{
  "arch": "vit",
  "model": "multi-label image tagger",
  "dataset": "dead-leaves pictures: piles of overlapping shapes",
  "train_examples": 145000,
  "image_size": 32,
  "crop_scale_min": 0.8,
  "horizontal_flip": true,
  "translate": 0.12,
  "rotation_deg": 10,
  "color_jitter": 0.2,
  "norm": "layernorm",
  "norm_position": "pre",
  "hidden_act": "relu",
  "mlp_ratio": 3,
  "head_dim": 48,
  "fused_qkv": true,
  "bias": "all",
  "qk_norm": false,
  "layer_scale_init": 0.1,
  "parallel_block": false,
  "inner_norm": false,
  "patch_size": [4, 4],
  "conv_stem": false,
  "layers": 12,
  "width": 384,
  "positions": "sincos",
  "pooling": "class_token",
  "num_labels": 33,
  "init": "torch_default",
  "residual_init": "none",
  "optimizer": "muon",
  "muon_scale": "original",
  "learning_rate": 0.015,
  "momentum": 0.9,
  "nesterov": true,
  "orthogonalizer": "newton_schulz_5",
  "adamw_lr_other_params": 0.0029,
  "max_grad_norm": 0.5,
  "cautious_weight_decay": true,
  "max_steps": 10700,
  "batch_size": 64,
  "epochs": 4.7,
  "lr_schedule": "linear",
  "final_lr_fraction": 0.01,
  "warmup_steps": 210,
  "weight_decay": 0.02,
  "adamw_weight_decay_other_params": 0
}
Rows from block 8 of a small multi-label image tagger, named by matrix and row number. Rows with one number belong to one neuron. Each number is 128 + 24 x the weight over its row's rms, rounded and kept within 0 to 255. All counts start at 0. Numbers have three digits each.
After each neuron's rows are labels from the 100 images, of 14976, where the neuron reaches its highest value: "strongest on" is what is common among them; "patch colour" is the nearest of a few named colours to the mean colour under the peak. Only what is clearly more common there than usual is listed. The data: dead-leaves pictures: piles of overlapping shapes.
# fc1: MLP up (model.blocks.8.mlp.fc1.weight, 1152x384), inputs 0-63
# fc2: MLP down (model.blocks.8.mlp.fc2.weight, 384x1152, transposed), outputs 0-63

fc1.491:129149113121180118139159134063142130151120106096127108089105126140120145059156153135106123082093124098145111128109104139099155147130119078092156131137138143099095099132145135118115085131110146
fc2.491:129098134133116167113118124199111153132123165127123146110172149100136161162106128171132133153094157126132108102152121134112151098137131096136134111139101102093149121129104106125102086108100112
strongest on: shaded; grey
patch colour: black

fc1.350:163125143168132120149101133104067115122184150105118110164138128103127111094097115130089121122134094066178115137166128152137136118088170134123100123179145090101134117096103131123106063112098169
fc2.350:127117125152097172163143125134129163095131133082135099133131134147102183178128121115142127170120172156106047153085105114156121136102153100152147136135106162139135139107163125138144149156103138
strongest on: small pieces; vivid
patch colour: blue

fc1.503:098158134193136128136147109110119155164111097118117106136150114120136175070121123108138136144122143144111118102127101089115149116130109164158150139154174116114116137143149101149096138134142135
fc2.503:162089133123190118124120112124136130099128177145129138133147117140150089132171135168107134140133145161114132134120166137132083148107146141093120153111112167119121185129109130117120102144115116
strongest on: shaded
patch colour: black

fc1.439:150130152153143141121166128139084094134128137146147139145141134154154143119126099194140122121119120121087142104089118102103124154117106123124123109129144135129163166124147168090191131121142103
fc2.439:114125142081116118136097102131145160119121094155134102096114186123092134178138128090100140134137183156170128183148116115155090143100101143123128123185097088105148140181108124113104157137099147
strongest on: aligned; size: large; bar; ellipse
patch colour: green

fc1.404:125093126146147146139121150105091097116132161105141072118088123165115137090131138119114142120121127169100146148153119147108168114123106115121123124159116090164126121123163190150130169148148128
fc2.404:097119110106105113093151130143133146083079092111139189135141164084093126095149120112152118136108176134172105137147115129142107143138060162094053119139168130114132129104103157149150124157101129
strongest on: small pieces
patch colour: grey

fc1.749:158174125094124084160148156138096144147132114152095146133087100148119126110124110089145127124130117099147142206122144136145086154097151108097137148095121104146145131168154154129092132162162114
fc2.749:133130078150133119161149154201140154117135086106144056114124114136102160113114136134105130140129133139116122106158136164119102119137088141133130156117159154087126109119114098121130144130146143
strongest on: textured; grey; flower
patch colour: grey

fc1.309:134131125127195102149148136152120125131087092093112099092111124121121107118116122114144152190130104097089121162124125143130125081101124110085114106135149106121148098118134128108144112102128149
fc2.309:141111178116067092162112101139140155128164132108158120100143146096125121114114150126098140130125137117112119162168120122136190111182122115153119113124152104136130134118026115156151145117100121
strongest on: pastel
patch colour: grey

fc1.736:139124111115115126148156099085182166087150120110141104165154214141125177105081103126115153131138115135127095117160150105108142136125140117118180101149129138127130153067132102123139087138071083
fc2.736:145075112100102156107159183093094128157154126129128147120164143095119164165126079105115139117155144142089119104084085123130179164149180100169125118110138130134153139097105160118066142161115122
strongest on: vivid
patch colour: purple

fc1.603:114130137138120076105116138131141147116116194151110097123078133113166130142136129122141142116133124137177103148097100114132142137166091167194137146150167122137130121107096150148137099081102148
fc2.603:129127106124104157118099073122123131143094105133114136134128120155161073117106146129130112159117130143082127166133138123100145120179103119162164107118153091106159143094108076129120135146106125
strongest on: vivid
patch colour: green

fc1.112:162124171107106105124102147099163157079125140195151096126116100119148125153145105147154130129115172145117157121122153113152136114107112117143152101083104100143132094135123119138167148118085132
fc2.112:132107148104106137114154159156103115119123124148166135117123151105144143101106160156141119111174166130134125108135126108107110152216145117134112138133122155140151125189061155131118123130099130
strongest on: textured; vivid
patch colour: purple

fc1.693:157115122147120164076144140075120136136157132106142161086103103149130121133156131130116109142144130159127117121118101126152134140132126112118107158128135150137145172116094147138118143094180148
fc2.693:110130123136128113152154110161133159129122158142113160138144134117121140115125128127130123089128098088130156104084135126151116123134132087135129100144159125131075185113123115103174108126111127
strongest on: shaded; pastel
patch colour: grey

fc1.190:154098108119149146162130056093113142122129139166141109161126116128109107123146145071172162131123125115085128162138154134118186175139152091088116125134098168099097150142101120137087146130112132
fc2.190:121139152161120185120100210107160105142152123147115163113108130099090136159132110178139109103125154119133136140122126096116105152096117155148134131137144145167143137119159132123161158153100134
strongest on: vivid
patch colour: green

fc1.441:112117097107155173091125106071115109147131107096128144127152131120099102093120141153150080141122161134103116131167122141133134156115096135173160099142100125137158118137141119108074167172125142
fc2.441:088152134186091125164109137139148103109118164147121172139118154155167170135189112117140138173107140155120093176129175096138090138142108100113116113171115159166132126137150121139106083137150145
strongest on: mixed sizes
patch colour: blue

fc1.194:119164110143141129149139148107090128125153124097081155161097155144133128133134072167160108150168132126117091139114159148114106090128182136130160137146122190089120128143170149122191158142138128
fc2.194:117134141086109131155115154135152128123162150127140132107131176144135103096109114134085144107138155165144153127097088105119157110146108119162140099122123103163118121182150107118128086084110126
strongest on: grey
patch colour: blue

fc1.178:130133104094134075116120148137114135092115121128137114193171173211142130097138117123134168153147123134110104146153146097100132180145160124112136141115133096134113109146152155104178139131122140
fc2.178:122115140143118188093104137114117104119109121107121118133083104087152085100139150142116123116144102129129169128112097157152133156116151136173101103169119151177135147137132133145124107106117131
strongest on: grey
patch colour: black

fc1.356:110154131160108123158139128113144138122179133118092121127092090143139108145130125113157132123156133129142151131139151132126144130115076076129086176155091153107133134074119133121168081121105124
fc2.356:130084127155171153164099153121110100138096150147161129120157128115133133118110138117120134141080124133120123142162112111115081103165128126154086124145115164061110099145145130170118122107094099
strongest on: vivid
patch colour: green

fc1.666:091132104140141155095146158147048137080157104127135130093148113104148122150126126157153156133153108127137140159147155120173152144124123123133105122116166131123116142112122136136170189142135129
fc2.666:130091149124110151147100128072126132127162092114144118111177125116170133123097152159140116117136069173180094135128134141113157143106177141119101140131093143104113124126110106114117142161101115
strongest on: small pieces; grey; bar
patch colour: grey

fc1.198:107105135138094155148125098148147123132148132135103132123149203105140120133102120118195178128167158175136146160125118118134130133147132133141138152131086116122126091159113113120109136119141082
fc2.198:138122088138173144146136120134150135120143078121141140129092102124122177068144161140104137117146141100108092147148139177155123111087139124137165149096131150133160126102097166129123150128095142
strongest on: cool; vivid
patch colour: cyan

fc1.407:116112128121143179106118135165169114108113133134159094093118133153133138045144141130071155130139101117072139129141152124169132082178109140122137131096158210114139118118142108156121105124139103
fc2.407:124172135149144116141184149102129067147128140065118098171142097162150091120127137132126140102179156119131153152109177129140126119140136133116145149107079130099113110119141139155103111133080104
strongest on: grey
patch colour: grey

fc1.17:148134103138162149130156134151140164119131117139136159125149147102115155093167159120116151165068146080143114114109145134107173126158144150121113097105120088094140114155183143164126092122125132
fc2.17:128129103124106138142116123147125120134139131135098130104167155150152130156094116163133146141168135131169131159138136156162121114140119154099128140118064156113090119144109114140098127122139122
strongest on: small pieces; vivid
patch colour: green

fc1.492:095143141104124140177134166117135177120117093132118144134099145112120107139134136169108134147124154151179119116142117130126124122132146166136125116113110153159129180132083108161119105147181081
fc2.492:136137124118078110189167139115149162122152126157175127137111131153141091149108106100113097163170082118173114157143154140122135116129114137128158153173141096086134121152096142143110130131079125
strongest on: aligned; large pieces; bar; palette: dark
patch colour: black

fc1.354:167113107131143153138132160121133105164143126139136127126060111128139135141105112077119126110072101133160115106165132118142184139097158141143161107105135112144122089095085092142135104125045110
fc2.354:106152133108128119136116112128098141126170141137111131109172121155148150144131132160133116130151144128063091156113138122150117163135138076161124123178172131166131133142169127092135117105164127
strongest on: large pieces; textured
patch colour: purple

fc1.375:131141164136135143109159146101101167175155119129120125168119122159113181155179092136120156109094122126117148082114117106096097123103103132124124162157075146146084148136165142139145144159124142
fc2.375:149163130121102156078132138099116133150157185122133103141136168193130101156168101145137122123118142146114084131111112138094177114110096106173144100133127113172101121140146117128112091127115119
strongest on: textured; large pieces
patch colour: blue

fc1.321:081193138125125141133142127107143086130081142167117123120126133129150177141160169122125110110151147123088161108114109158130134089130136186104118085079104153107153150136139092130130188091142107
fc2.321:094143171106195137149155115129149117145119150115144113131146115121104137109145102152133109121127091140140119144092119097090094115107100073121115153100134124146106147087068120125135128119112110
strongest on: vivid; large pieces
patch colour: green; cyan

fc1.463:123104128149107135105098117144149129100145118133071120107075070143132153119111134170103145118141140086136145113099167069111104174128115157141130108123117107094131199105157167162135111101139137
fc2.463:128124173122128134118160108121147108119092126170114123113180133142116156105130100072125115140121153098128153111130126145154079077139136130115074093152129132112142123179187104106138133106144159
strongest on: shaded; small pieces; pastel
patch colour: pink

fc1.539:103147095109151122170145160147125137148148122151139108112111152130160088138161108105099114108088125078084106105140166105139116097185185121153144116142149117139091139094107126119087112129127181
fc2.539:117154131124159177099145143114128077126153168131114126138146038136097102162139116136160129112120144172181142153170167109119107114150106149149108120110131159145125127146145157143124138124142126
strongest on: aligned; vivid
patch colour: blue

fc1.424:153125149128105122152159141108112118110164110108113142124122114147150128138108112135103069131117156143154184143108139139135163098118174142127133138094094164166111111090113104135124134148111109
fc2.424:101151130116156136132075120143154120149130100136134146159154157184124181106151172133122112120124135161119068101135148126137086139171120130160090118142163155109100111128135113099142097139141130
strongest on: vivid; grey
patch colour: grey

fc1.18:128167123116117140114188078152163159120105130098173115088152141107134113139119117148103112105147095148144142090172122106118149178158111141145147116123143141128152140149130137107112109161171149
fc2.18:142123166121109115150141165104133109118130154167114146113091124133105127095122124143125115120127147101131152087122103170090132144088157127127127110137094128152093116080151139111094114120134135
strongest on: textured
patch colour: pink

fc1.459:101121075156174046104157120117107156145135144123133117105116104119138115153122129123109123114156116128121152136157131149110127152130102144156114150130127154121122095133089168147181143088137133
fc2.459:100140163162095135154108138088137119147129147123122132159120150181150145122112180112154091111141112108168127081133083147126156115157113136102156142102104075130105135107112135155107102165122136
strongest on: vivid; frame
patch colour: purple

fc1.638:121174095127126151093159143103170094138076126091158143138137142180082089158170132102155137104111132117169120137090138166160104152122140116153200125107142118118127144114125141174142159171103126
fc2.638:164108143113121096169102091156095122114153100115099139126160133142121125128144143136124108136122130190125136149128094113117176140141152133113090122150133107129099149172136135119110115157151145
strongest on: shaded; pastel
patch colour: grey

fc1.361:127115112088125132119144116145129130146144124114140137088174140129147165137160099131125109137121125137136142107123099167124156127108080139162117179163114115136162133141157111106145101150098113
fc2.361:096145147106119148160131132117130116076096152157077128148121126128163121131100124144144131122144103095112157143108149114111163105152097128121105085107138177123077130099111120097126106107126133
strongest on: vivid
patch colour: purple; blue

fc1.227:125135125143154161119094126118113119123112100154126150134128105166193117099129151131129145114116163159128141094128108151164151151221116144100141114131081129083135108135172093098146096159127101
fc2.227:157155109089135150127160183072121114100136106164137176175154158144101148156109142144145151124137098120131141177164124146154094125125129089137137146109147135184105118111107139104152135116067128
strongest on: grey
patch colour: grey

fc1.180:151120186089118103119123114191149094150092106119120134112117140134167111171113132113116137140140128131114157111131155112207081136146123167145112100135108143162096132132141131152129103147131133
fc2.180:098157109128112158130157098143159081166121116085091136149086155128086134073156131121146148133108117087165139121125102126087151127095158100132128130131103150092135155125141133165124148108126117
strongest on: shaded; grey
patch colour: grey

fc1.182:155101153110113096152140147133102128096124098090155120095130167094109144143100101123144141106093109148152099088122143113077134123107104164132130137112119108102134150104117084104188148131145138
fc2.182:103129121105116160110093154089159088187129166087122109158115085138130097146103121144130132153147139089119097085128096155134128114135136140142131150136142168156138149107162137083122074113128125
strongest on: gear
patch colour: grey

fc1.259:144109159112154080134113153119116119118115107140172067106137163151093133144116133152138144152095147136140116132108110128118124137142077071144167131156120153072140108121122129108133154167137153
fc2.259:102128099112124149075172142141092135154109159120175138146145098117117139113098180145164133117145173136089153116162090114116131124115110154150141120098123156132120149146152132120122116134087129
strongest on: shaded; warm
patch colour: orange

fc1.475:135123151117155113115130141119147101107173119130083127098126144138141127110159154119153130117099166139124114141125144164114153106154109129170116165132119088121119136158129124101104146162123157
fc2.475:139089101087115127122113142138109126099132098122103125129088150157138146117135092118182145110085123112160130139162162137164133136137140197108109091123097125110109142163166130124170171132104129
strongest on: small pieces; grey
patch colour: grey

fc1.174:157152153105122133178163120128105075137110120149176107123128122108098128128116152099133143152114110167113141119134134134149144128160140086095091100113119095126130133144127130116132132157188125
fc2.174:168147108158133156113112103127115149115136140102170165137135156141143140138152145149141113090141161125120124173136069160135129150111093143129157150122119110121128121120139119106155087082139149
strongest on: textured; large pieces; vivid
patch colour: green

fc1.418:132166138146165144096127096140135134094109146130120121156155149124132156143125168113120133155141101120111148094139143157141099155132117143144168089124113141086108165099115107140126143140109142
fc2.418:149096085116094118174085172125133108130171130183156154061125140142162101121169157165143113152089117138148113140122120107131109104139143129107093113133139175119142138148133134113116146111139127
strongest on: mixed sizes; vivid
patch colour: purple

fc1.428:110119119133148096162090163109140091130090129106160086119118178112115133122102134126089119113119144117102127137112108158146090119111128168114144105174124142104171170114101163140112080158140109
fc2.428:158076157127070131113180147126163094128109102109146122139140140106138138167114126122117132118177104125139138094149132128124148111095132192153133130097154108138154122108055157127100085152119139
strongest on: shaded; pastel
patch colour: pink

fc1.621:130124120112119080117110070108124145175129136097113142077160111123147190117137117187153135100137162099148134073156164128119127141129152161098157111126115145101133131129142098186156120111109156
fc2.621:116125154107091155139148129134119184119107140087130149146081170096146118129145111133110129130091144174097153096123133144106129156154122087123135156076139110148116138144088099142138123124114118
strongest on: vivid
patch colour: purple; red

fc1.60:099081155120103136109105133130176129125139079126125154072190139144114123161116141164147133146147099164166146130135160109117122144122147125153139112144111148151113107133149138124121132144105140
fc2.60:103137123084121115123115103140139121143145149186126166142101179076127128145095133100107114081126178157091113113117124131130214129116155111143120128123154095189123146166147156119117130079095135
strongest on: textured; large pieces; vivid
patch colour: purple; blue

fc1.572:161103123140114093176067116140148156144139116096114101097099152157188171135100079136118158089138135155178122125130140073104137143104160155148139139134149119133149119148118126130163131135091152
fc2.572:122102133180126168124125144138114147145134145145153126184152124189087110105154141111088137102133152086117189100163125146155130148137127108105127138125112073112144153130129155125114132133094117
strongest on: pastel
patch colour: pink

fc1.497:111138145161141151135153147150129112108085133116115093111109114138161142097131184085161124117126093121076127100156107102142133074145152177163117127127073109072129113085131166114168164118126144
fc2.497:126186173127138121147088108109105152169161134107121133110163131153103115119129155160138127138176170164195162137084136145071116111130116132138136128131116106115114125134138122110133109111177127
strongest on: grey
patch colour: grey

fc1.84:138104146136119172124100125152126107155166110077142138112134170089123117106135134125119123131126140143156090130092124124132110071136074111160151175119161108120117136194106160111156144155101113
fc2.84:143147159114117096079131170090107154141125144142106119151141132118096123141158121167129165159111127104093138127137154107142100132179148152123154108154091086071159144084131145124101095144129115
strongest on: textured; large pieces; grey
patch colour: grey

fc1.78:119147146130136146117127174090109114151124139092134128126086149133145096115138163148148098139117155152126121137144128089133127130107104100175154117119124119125113135170101155099170101178092142
fc2.78:184118082141107092146101103116157140133112201137110104109136135103070174128121111127131136126145141123108156118111179124144106097123133146123117130122156091124124105116174147114162159169114153
strongest on: shaded; vivid
patch colour: purple

fc1.131:104115126115149176165121147166120099098101128143151152128196136137147135127145121144124137144129120154120132143109138149125149102141116154085165179123105133126115131140136126130110146133131104
fc2.131:112086132129145134158157126120121107064126123186144115138178111130100211101124095143128146117138105140132150157118149152157143144158157127137101127144127123095144115080089117141117147167078109
strongest on: textured; large pieces; grey
patch colour: grey

fc1.154:115104118136094121100151109114119099146141108087123129110098126102132094172105149121090129108132107130131113161118140108119135170133113138121133117129168100157143137098089151133153109118140120
fc2.154:114177158105116177121106177140114072143130080156138156144102123093114125100135133123110125135113093109096160149122109113147127133202121114140116136128160159127120122101094139118136111182096135
strongest on: textured; large pieces; vivid
patch colour: blue

fc1.757:093126109137115088113110111129129115154104132168127163141157127127139156123104115123125155120147156123146145122165068110158159092111110143137123125173139095133133110109148153182128093136146148
fc2.757:112148116105097101148134154111100108115140150119090139138170125117094100115129121181118145102120133151101149145147144127112130137149126097133152086150093131103122123117119117119119172167089133
strongest on: mixed sizes
patch colour: blue

fc1.151:133147147148140097123113088129125145085162123166120200143132126136100166125127119089129146107118136144125163145140138103105109130101087129149129148096124149128130103150134158151117150128074114
fc2.151:126109095105114176151114137130118119104105150072127126145128141172104121130132134163098112169092118182075083085120141156130140123146103157139183132228134088173083118088133119140106171152141127
strongest on: small pieces
patch colour: black; green

fc1.384:140106157170131094101144151100075112152100126136133134157125106138117073120157080117139137123157145091137121142121158131165116124106106085113150119134116147129146120147096135120111121093125113
fc2.384:123139115159098148174092093143109102155103148131088137126127167130206139127145118114094149146072149103128108109154107124156128097130112136121129170120108114158154124114149142124106166134127112
strongest on: large pieces; grey
patch colour: white

fc1.225:093130101117115118151126134144083114118140152147164114139149126139126102180154103095145119134133153126124115188124163104119122078089159176101133099093147103105141140142152217138160075122098151
fc2.225:117166138161086148150075098147146124152095123129139093133127152103101141122118103124146143115114186110144094168193110146124129103120137100085109135129124120110143104104193121117093145139131127
strongest on: shaded; pastel
patch colour: grey

fc1.474:123184097117111087132143125135137140104118129109104150147098121097135155108089134149130110123124140177195151133095114153173139153143116123085123162158154145136150182125118147145148150162114110
fc2.474:145114158102129183093146128104140095126132164129143141140164128100099161166162132068117131115114121113099116142126121117098122079164159139137132119188102107140112145113144102160151098105157150
strongest on: aligned
patch colour: green

fc1.139:102165115101156106142111131096114129114154100181125119116126108158137126144106162153145116136115125150108155120120127154094094143160133123128160057137125145131155153129107118125100139102144075
fc2.139:113123151132135148067102160139131113134109102129111142142125148137120167158098143112133128121156129152148140144167092116079132138140155066156095169148118114123093110150162161147111161090111133
strongest on: vivid
patch colour: blue

fc1.232:130107117156123177106129078087138132140125093138128133093143132148150132121152125174120169106123082112102129113073101131081148104151138182134123084097147073092144133154097098104107125163121119
fc2.232:104151179090171133125121115099076118101109140130124074147111104150149128138118129114121141146177116099143149114143117108150082117135114136131107136161109173156122133132163109129173136105149135
strongest on: pastel; grey
patch colour: grey